A small sound classifier, trained from scratch: 1.69M parameters, norm batchnorm.
Rows from block 13 of a small sound classifier, named by matrix and row number. Rows with one number belong to one channel. Each number is 128 + 32 x the weight over its row's rms, rounded and kept within 0 to 255. All counts start at 0.
After each channel's rows are labels from the 100 clips, of 14848, where the channel reaches its highest value: "strongest on" is what is common among them. Only what is clearly more common there than usual is listed. The data: phrases spoken by 400 fixed synthetic voices. In brackets: how many of the 100.
# convs1: first pointwise conv (model.blocks.13.convs.1.weight, 320x320x1), inputs 180-215
# convs3: second pointwise conv (model.blocks.13.convs.3.weight, 320x320x1, transposed), outputs 180-215

convs1.231 [128 128 128 128 128 128 128 128  91 128 128 128 142 166 128 128 128 128 128 128 128 177 128 128 128 128 128 128 128 128 128 186 128 157 128  40]
convs3.231 [139 169 128 116 128 178 128 179 128 128 187 161 196 128 190 128 128 128 128 128 128 128 128 128 152 185 128 152 188 128 128 128 128 128 128 149]
strongest on: high voice (50)

convs1.36 [128 128 128 128 128  78 128 157 128 128 155 152 128 128 191 128 128 128 128 128 154  27 128 128  66 128 128 128  88 128  88 128 128 128 128 128]
convs3.36 [128  58 128 128 128 128 128 128 158 200 128 208 128 128 128 128 194 128 180 128 208 128 128 128 128 128 128  55 128 128 128 128 128 128 228 212]
strongest on: dull voice (63); high voice (61); rough voice (52); fast speaker (50)

convs1.182 [128 114 128  46 180 128 128 128 128 128 227 128 128 153 128 128 128 128 128 128 162 146  86  80 128 128 128 128 215 128 128 168 128 154 128  59]
convs3.182 [128 128 128  49 128 128 189 128 128 157 128 128 128  65 128 128 128 128 128 128 128 128 128 128 128 128 128 128 177 128 128 128 128  83 128 128]
strongest on: child-like voice (56)

convs1.311 [ 44 128 128 128 128 128 128 128 169  85 128 128  69 128 128 128 128 128 128 128 128 128 128 163 128 166 128 128 128 128 128 128 128 128 128 128]
convs3.311 [128 128 128 128 128 158 128 205 179 128 252 128 128  96 128 128  65 128 128 171 128 128 128 190 128 108 128 128 128  81 128 170 162 128 128 128]
strongest on: dull voice (53); low voice (50)

convs1.48 [128  30 102 164 128 128 128 128 171 128 128 128 163 128 128 128 175 128  76 128 194 172  98  76 128 144 128 128 128 128 128 128 128 128 128 200]
convs3.48 [128 205 128 128 177 128 193 141 128 128 110  84 128 128 170 128 128 157 206 214 128 159 128 128 128   0 128 128 128  73 208 128 170  53 179 182]
strongest on: white noise (33)

convs1.68 [175 128  41  12 128 128 128 152 170  52 186 128 128 100 181 128 128 128 128 128 128  95 128 128 128 193 154 128 128 128 128 128 128 146 128 128]
convs3.68 [128 128 128 128 128 128 128 178 128 128 128 128 128 128 234 128 128 128 128 128 128 128 128 128 189 128 128 128  90 128 128 128 128 124 128 128]
strongest on: reverberation (67); white noise (42); pink noise (30)

convs1.3 [156 159 128 128 128 104 128 128  73 128 128 128 128 110 128 122 161 128  91 128 102 128 128 128 175 128 128 128 128 128 175 128 130 128 150 128]
convs3.3 [128 128 167 128 128 128 128  70 128 128 128 128 128 191 128 128  73 128  77 128  66 128 128 128 128 180  93 128 128 128 240 128 128 128 231 128]
strongest on: reverberation (60)

convs1.31 [128 128 184 128 186 128 128 128 161 206 128 217 128 128 128 128 128 128 128 144 128 128 128 128 128 128 128 128  77 128  88  63 128 115 128  70]
convs3.31 [128 128 128 128  25  69 128 128 128 128 188 128 158 128 164 128 128  91 128  68 128 105 128 128  45 128 128 128 128 219 128  45 128 128 128 224]
strongest on: high voice (87)

convs1.146 [128 128 203 128 128 128 128 128 128 128 128 128 171 128 128 128 100 128 223 128 128 128 128  50 128 128 128 150 128 128 208 128 128 128 128 128]
convs3.146 [128 128 128 128 128 128 128 128 128 128 101 128 202 169 128 128 128 128 128 128  92 128 128 128  91 101 128 128 128 128 128 128 128  59 128 166]
strongest on: low voice (51)

convs1.93 [128 128 128 128 128 107  86 128 128   0 128 186 128 128 122 242 128  32 160  75 128 128 128 128 128  77 128 128 128  87  72 128 128 128 128 128]
convs3.93 [128  34 153 128 173 128 151 128 128 128 128  57 128 128 128 128 128 128 128 128 128 128 128 128 128 128 128 128  45 128 128 187 128 128 128 237]
strongest on: low voice (70); pink noise (31)

convs1.131 [128 128 128 128 128 128 128 128 128 128  47 128 128 128 128 199 128 241 128 128 128 128 128 128  65  89 128 128 128 128 128 128 128 128 128 128]
convs3.131 [128 128 128 128 128 128 128 128 128 222 128 156 128 128 128 128 128 128 128 128 128 128 204 128 136 128 128 128 128 110 128 128 128 128 128 128]
strongest on: child-like voice (75)

convs1.83 [105 128  52 128 128 114 108 128 165 128 128 128 128  80 128 128 128 128  81 128  71 128 128 128 128 128 128 128 128 128 128  89 128 128 128 128]
convs3.83 [ 75 128 128  77 128 128 128  27 138 128 128  54 128  63  82 128  61  80 128 128 128  86  94 128 128  62 128  73 128 128 128 128 128 128 128 128]
strongest on: fast speaker (53)

convs1.44 [128 128 128 128 107 255 195 211 128 128  49 128 128 128 128 128 128 186 128 128 106 128 128 128 139 128 128 128 128 128 197 128 128 128 128  84]
convs3.44 [176 193 128 137 128 128  69 199 128 128 128 128  70 161 128 128  26 128 128 188 128 128 128  93 189 128 128 128 128 128 189 128 128  79 128 128]
strongest on: fast speaker (75); low voice (60)

convs1.290 [128 158 128  62 128 128 176  54 128 128 128 128 128 128 128 128 185 191 128 128 128  74 128 128  97 128 128 128 128 128 128 128 128 128 128 128]
convs3.290 [128 128 128 227 128 128 128 128 128 128 128  90 128 128 128 128 128 128 128 128 128 186  94 128 171 153 104 128 128 178  81 128 128 128 128 128]
strongest on: reverberation (64)

convs1.314 [154 128 128 128 128 128 158 128 128 165 128 149  83   0 128 128 128  37 128 128  48 128 128  85 185 199 128 128 128 128 128 203 185 128 128  18]
convs3.314 [ 67 128 128 128 182 128 128 128 184 128 128 128 100 128 128 191 128 128 128 128 128  68 128  64  78  81 128 128 213 128 128 128 194 128 128 128]
strongest on: high voice (64); white noise (33)

convs1.263 [128 128 128 128 195 128 128 128 128 128 128 128 216 128 128 128 128  82 128 149 128 128 128 128 128 128 151  52 128 128 128  71 128 128 211 128]
convs3.263 [ 79 128 212 138 128 128 128 128 191 128 184 140 128 128 128  88 128 161  89 128 128 128 128 128 128 100 128 128 128 128 128 128 128 128 181 128]
strongest on: bright voice (58); child-like voice (46)

convs1.179 [107  86 128 128 128 128 128 128 128 121 128 128 128 128 128 164 128 128 128  93 128 128 128 186 128 128 128 149 128 128 128 128 128 132 154 128]
convs3.179 [108 128 128 128 128  57 128 128 128 128 128 167 128 128 128 128 128 128 132 128  97  49 128 128 128 128 128 128 182 128 134 128 128 128  30 140]
strongest on: dull voice (68)

convs1.295 [128 242 128  66 128 128 128 130 175 171 128 128 128 128 199 128 128 128 128 128 128 128  99  96 128 128 128  87 128 128 177 128 171 128 128 128]
convs3.295 [128 128 128 128 174 128 196 128 128 128 128 128 128 128 128 128 128 128 128 128 201 170 128 128 128 128 160 154 128 128 128 161 128 178 128 128]
strongest on: pink noise (34)

convs1.169 [128 128 128 128  78 128 128 187 128 128 173 128 128 128 128 219 128 175 128 188 128 128 128 128 128 128 128 128  97 128 128 128 128 128 128 142]
convs3.169 [ 87 128 166 128 128 128 128 191 128 128 128 128  60 128 128 128  62 128 128 128 128 128  85 128 128 128 128 128 128  29 128 128 128 128 128 128]
strongest on: high voice (56)

convs1.23 [128  87 128 128 128 128 128 128 128 128 128  86 128 128 128 128 128 128 128 128 162 200  74 128  76 163 128 128 128 128 182 128 128 128 128 128]
convs3.23 [128 128 128 128  95 128 105 128 128 128 160 128 118 128 128 128  77 128 128  58 128 128 128  70 108 128  75 128 136  64 187 128 128 101 128 128]
strongest on: low voice (66)

convs1.187 [ 86 128 128 128 128 128 128 165 128 128  97 128 128 128 128 128 128 128  65 128 128 128 128 128  90 128 128 234 128 128 128 128 128 128 147 128]
convs3.187 [128 128 128 128 128  45 128 167 128 128 128 128 128 128  84  84 128 128 128 128 215 128 128 128 128 128 184 128 128 128 128 128 181 128 128  64]
strongest on: deep voice (95); rough voice (50)

convs1.22 [183  66 128 128 128 128 128 128 128 128  71 149 128 128  85 128 128 128 128 128 177 128  84 107  93 128 128 128  77 191 128 128 173 128 128 128]
convs3.22 [192 203 128 186 128 128 128 128 170 128 207 128 128 161 128 128 128 174 128 128 144 128 128 189 180 128 128 128 128 128 128  93 128 128 128 175]
strongest on: white noise (32)

convs1.82 [128 128  69 128 101 128 163  82 128 128 160 128 128 202 223 128 128 161 107  52 128 128  64 128 128  72 128 128 128 128 159 169 128 128 128 128]
convs3.82 [128  57 128 128 128 128 128 128  84 128 128  72 128 128 128 128 128 162 128 128  84 128  88  66 128 128 128 156  58  86 201 128  58 128 128 128]
strongest on: high voice (72)

convs1.214 [128 128 128 101  93 159 128  40 128 128 128 194 128 128 128 128  95 128 128  49 145  76 128 128 128 128 202 207 128 128 128 224 128 128  88  58]
convs3.214 [151 128 128  39 128 128 128 128 128  67 128   0 128 128 128 128  46 128 209  50 128 128 128 102 128 144 172 152 128 128 190  74 128 128 179 128]
strongest on: dull voice (67)

convs1.20 [ 72 128 128 128 128  72 128 160 128 128 128  85 128 128 128 128 128 165 128 128 128 128 128 128 128 128 128 128 128 128 149 233 128 128 113  78]
convs3.20 [ 74 128 128 228 128 128 173  32 128 128 128 128 128 128 195 128 128 128  56  81 128 128  78 128 128 128 248 149 105  50 128 128 128 128  66 145]
strongest on: bright voice (55)

convs1.15 [128  78 128 128  64 128 128 128 128 128  36 128 128 128 128 128 140 193  84 168  83 128 128 220 128 128 128 128 128  39 128 118 128 128 128 128]
convs3.15 [128 128 128 128 128 182 128 128 128 128 128 128 128 128 128 128 128 149 128 128 128 128 174 128 128 128  59 128 128 128 147 128 158 118 128 128]
strongest on: dull voice (59)

convs1.72 [128 145 185  98 128  88 128 128  50 128 128 128 231 128 128 128 128 128 128 128 128 201 126 128  43 174 128  94 128 128  60 175 128 128 128 128]
convs3.72 [128 128 128 148 128 167 128 128 128 128  63 128 128 128 128 211 199 128  94 128 128 128 128 128 128 128 128 128 128 128 128 128 128 128 165 128]
strongest on: fast speaker (69); low voice (69)

convs1.234 [ 95  41 128 159 156 128 128 128 128 128 128  74 128 175 128 109 200 128 128 216  35 128 128 128 128 129  62 128  59 128 128  18 181 104 180 128]
convs3.234 [128 170  76 128 128 128 128  76 128 128 128 128 128 128 128  26 128  63 128 128  20 128 128 128 128 128 128 128 128 135 216  50 128  62 128 128]
strongest on: bright voice (69); high voice (57)

convs1.261 [128 128  61 128 128 138 128 128 128  29 169 241 128 128 128 110 128 128 169 128 128 128 128  85 128 128 128 128 128 128 128 128 128 128 128 128]
convs3.261 [128 111 171 128 128 128 128 128 223 128 128  61 128 128 128 128 128 212 128 213 128 169 128 128 128 103 128 128 128 128 128 128 128 128 128 128]
strongest on: white noise (31)

convs1.41 [128  56 128 128 128 128 167 177  78 128 128 128 128 128 128 241 128 128 128 158 128 128 185 128 128 128 128 128 128 128 216 128 128 128 128 128]
convs3.41 [153 128 128 128 128 128 128 128 128 128 128 175 212 128 128 193 128  80  61 128  68  43 128 128 128 128 128 128 128 128 187 128 128 128 128 128]
strongest on: pink noise (39); white noise (29)

convs1.133 [128 128 128 128 128 200 128 128 128 128 128 130 128 128 128 128 128 128 128  70 128 128 159 128 128 128 141 171 128 154 128  79 128 146 128 173]
convs3.133 [128 128 128 128 128 128 128 128 128 128 128 128 128 128 128  68 128 128  81 128 128 147 128 128 128 128 128 128  75 128 128  72 128 119 128 128]
strongest on: reverberation (66); clipping (27)

convs1.259 [128 128 222 128 189 159 128 128 255 128   0 146 187 128 128 133 128 128 128 128 128 128  77 128 128 128 128 128 173 128 128  72 128 128 128 128]
convs3.259 [128 128 128 128 128 128 128 128 128 128 128  68 128 128  63 145 128 128 128 128 128 128 128  41 128 128 128 163 128 128  45 128 128 128 195 128]
strongest on: deep voice (74); dull voice (49); slow speaker (44)

convs1.241 [152 128 128  70 128 128 190 128 193 188 196 128 128 128 128 128 128 128 128 128 128  30 128  59 128 128 128 128 212 128 128 128 128 128 128 128]
convs3.241 [128 128 128 128 128  91 212 128 128 128 128 138 128 203 128 128 128 128 128 128 128 128 128 183 128 128 128 128 128 128  55 128 128 128 128 128]
strongest on: low voice (50); child-like voice (46)

convs1.8 [128 195 128 162 128 128 128 128 100 128 176 128  57 128 128 128 128 101 128 171 177 128 128 128 128  15 128 123 128 128 128 160  91 128 128 128]
convs3.8 [128  91  89 128 128 128  92 128 112  83 128 128 128 128 128 158 128  89 128 102 128 128  95 128 128 128  84 128 116 128 128  74  61 150 211 128]
strongest on: child-like voice (97); breathy voice (73)